A small image VQ-VAE, trained from scratch.
Model: 32-pixel images, encoder arch mlp_mixer, encoder norm layernorm, encoder activation quick_gelu, encoder layers 6, encoder width 192, decoder norm groupnorm, decoder activation gelu, decoder widths [32, 64, 96].
Training: adamw at rate 0.0026, 12400 steps, batches of 128.
Data: trained on scattered letters and digits in many colours, 48750 training examples, 32.6 epochs.
Rows from block 0 of the decoder of a small image VQ-VAE, named by matrix and row number. Rows with one number belong to one channel. Each number is 500 + 40 x the weight over its row's rms, rounded and kept within 0 to 999. All counts start at 0. Numbers have three digits each.
After each channel's rows are labels from the 100 images, of 14976, where the channel reaches its highest value: "patch colour" is the nearest of a few named colours to the mean colour under the peak. Only what is clearly more common there than usual is listed. The data: scattered letters and digits in many colours.
# convs1: first pointwise conv (decoder.mid.0.convs.1.weight, 96x96x1x1), inputs 0-95
# convs3: second pointwise conv (decoder.mid.0.convs.3.weight, 96x96x1x1, transposed), outputs 0-95

convs1.78:495464497476526498493493571407539535473429490471491523495501487470521473468577548502550482506536452496500516543513544459511503465550482480495508465448503514505416426478500541555471588513530446494479514543470497555474539559466464469448437506485497494615542513456532543496501494461383578490
convs3.78:479570547507521556561466491506458447534503465542507513503483432485411461539514541427527529489465475568512498532533588473511483536498504459461464480493479561534492494432506531478508555499506528459523537430476543511525527588505484556435492510564570474535510510504476590502465523583578464506
patch colour: pink

convs1.38:536450476533553491521431466426521449471533496533467508500504476517461583461515473548537480493550548444526522487429470503442496549548535473568513490499453513647504522481560504563535558490572439476479510468476463487484476495482384498472493541475515513523498523456444499468512490523501556520
convs3.38:459491517496545522487491576481562450548445494514532528519518525511530536411428546422431517547479507479473494500528494466486513546611508507581484453505440454463537439483546504442478561522463538546510508504470515517542561462505499474504414480455520518513513484479459443537481427547437479454
patch colour: grey

convs1.88:510561491499479545487520536399515565522557439463441564498546472442489534560537516545457440477484553473481454502520535464548537477413515503499517551503545526418511535457451505468515462486496558483490456453476521475463527449437515493549479472455561519452460495460526457498419510490437480567
convs3.88:486475488488472504580536537514450514552489484513462484488486397498547395437503484530553493412465484443534451511475561519484542436558538510489518545477522516417534487497459495512541441575441497463506510512465515508470524489474514482503518467470524568512518529505445446521465452496470596411
patch colour: brown

convs1.23:539494482456509478527534511573401540494507487479489500488506568477528499541494580564498529504397455530463499519447518464492474549558495505458505481446631475424469506504429474547499482473512487476526550436471518530504562508434546511523425455499472524455540501500456560485521534528442498509
convs3.23:540473533411511469453520526484539493509537576457447457512500513511499584500517526487529438496462544529558522523454460512512520526535447511468541546505530550526510501487506547496492518552559545516549491547494548573533580419491510499519478529542424519364503481528503440493567451493470464454
patch colour: brown

convs1.77:462544510454515520489482467490528535355479528494352455545522548511496525520392494490448474480484536482526501513491486468513488526487490485490606498545493502492578522545556491526536465496522483481489485498501596468539520543527517513443457460504512467527523500548552529464549489523567489474
convs3.77:496587582478497489540492507528508529500523477533398473461506481473472499507474460485461461504531479517495532536556529537530519436498484481499539499514548538553539531459504490481507435466524482401494539465436503554566498563497452530576520560457506526502503557546481587540470440499615535471
patch colour: pink

convs1.1:455519571503558553457383447574525449463467505515509437499488499529571508520473546508512492481347503509497480497484505424493497492503430479444461504466516544518567455551522491492423548515459458548487459490536441551506524505537458469510503487490546481563503543519514521527526518504470534467
convs3.1:540393480495521489484486469523547477498520554554457452558473455530455460533523523520474575546442566505459511509481525513467454526593498521513487495514452475458497436467494420553526535489498407578477464453422438503400502456497550480508476504475477528532428491523523483475531509468480483489
patch colour: brown

convs1.10:511513497481511489573539566519505522451518473485518448495508556511547483569614488488498475480442542445418476527487459496477484497496462522436529484472546557397532492491530477444517510500581519460434552508531552502441593487465537484531585545513465486465568464506508501538557502517511515536
convs3.10:523549445566485475520479433460424430438532397450473512505463512499483513483482512505414477496522525480499467401502557549498528459471533505532479574441536508487479496465493478533567482532493508481469491518503517502515491517420531542542545576514505468502479567473486533523490605430526536556
patch colour: white

convs1.46:515451488522457520479486419456496563525527490506431486543537479515465508449522550490453489527544493448520472555556482485561491526438521488514553459486512498542564525455527513540514455440498581477513491466484557498471456522488543432519536444548489501456493481385497460568601474523591485496
convs3.46:486474512508461483512512454495552570476606545488526478515470518475518426509516540536525529497493518556465447556509475439479528523470478466492476438488450454430435486543480474466544542432573481513469500442490481542438414501522488467542452551530466435457532479593498581530523504462520541522
patch colour: pink; grey

convs1.76:471474508533486503479474460505489528459506559470482535515493551477504549489583534507537515525480593528492444466509475502552507476476578495418518471414441537488459490486526544409531489575476551438581438521487539501501501571546513459479462532488490535523594511548461482532579483537553500501
convs3.76:531517487530510499516512567471526496469424473532499552458507518450499449533484513480548455544451451468518483568564570502438512476432535539489520553523424468629538538520466485507568425473475520494546457484441449512539505580498424519524482550497529496495478488505539513538551493555530553499
patch colour: grey

convs1.7:544465462456478450440491556466490500525497553517473543546457519535468499418526538505584437509493563572449476468568483542474540498526501432498447483482439563476556463441648500432490493562508523517507465485484475506521539493477470508462494522454484452448494563513521502469480508503450481504
convs3.7:450561517427536487519478497561500571471494506482464464428566429546462420560467543461470571488492478513454518536511562546536456559532440430477526467520466504577522553431476562503498562552508532500520469478518461480570530496537537503500557522486507498530510436453551513548466534506511510505
patch colour: pink; grey

convs1.87:489518412497518499524521532554624488650547500504509496473442500498459558497459511527450535499496522579561496517477513533583479537448495509519502509498485518477555540468501458463519486497474532455518463548508521498456453571549465456522535492439433505528459518475503458528562512495423504482
convs3.87:451566470480485500545464450512533587482501485548581460448509497496482439483518488557520539530534509510562522479540557512540535553496540479496485502420490521535500490523534567545493529588559513505534487587544523496514490553485491520537521558522548528473437483476533530487455623422518499444
patch colour: white; brown

convs1.34:541514466491519562514531526521433549567626538503562478484491562533499508559496568547465479456560494516527507495500516496567455486460488535521468500573519407488519476534514385510447543558512546452508515489458456446549445481511496469542512450466479497567514539477481513506483526495494566501
convs3.34:458482588484497528521517563529514535490491552557477460541548479502447556504503500420486509512451495553510508590510509559492539406457508535505464520490539497535579515525493561471499491462544553449490436458545498547534468538494477401556476457522564565497527472503470541439561502507531555518
patch colour: brown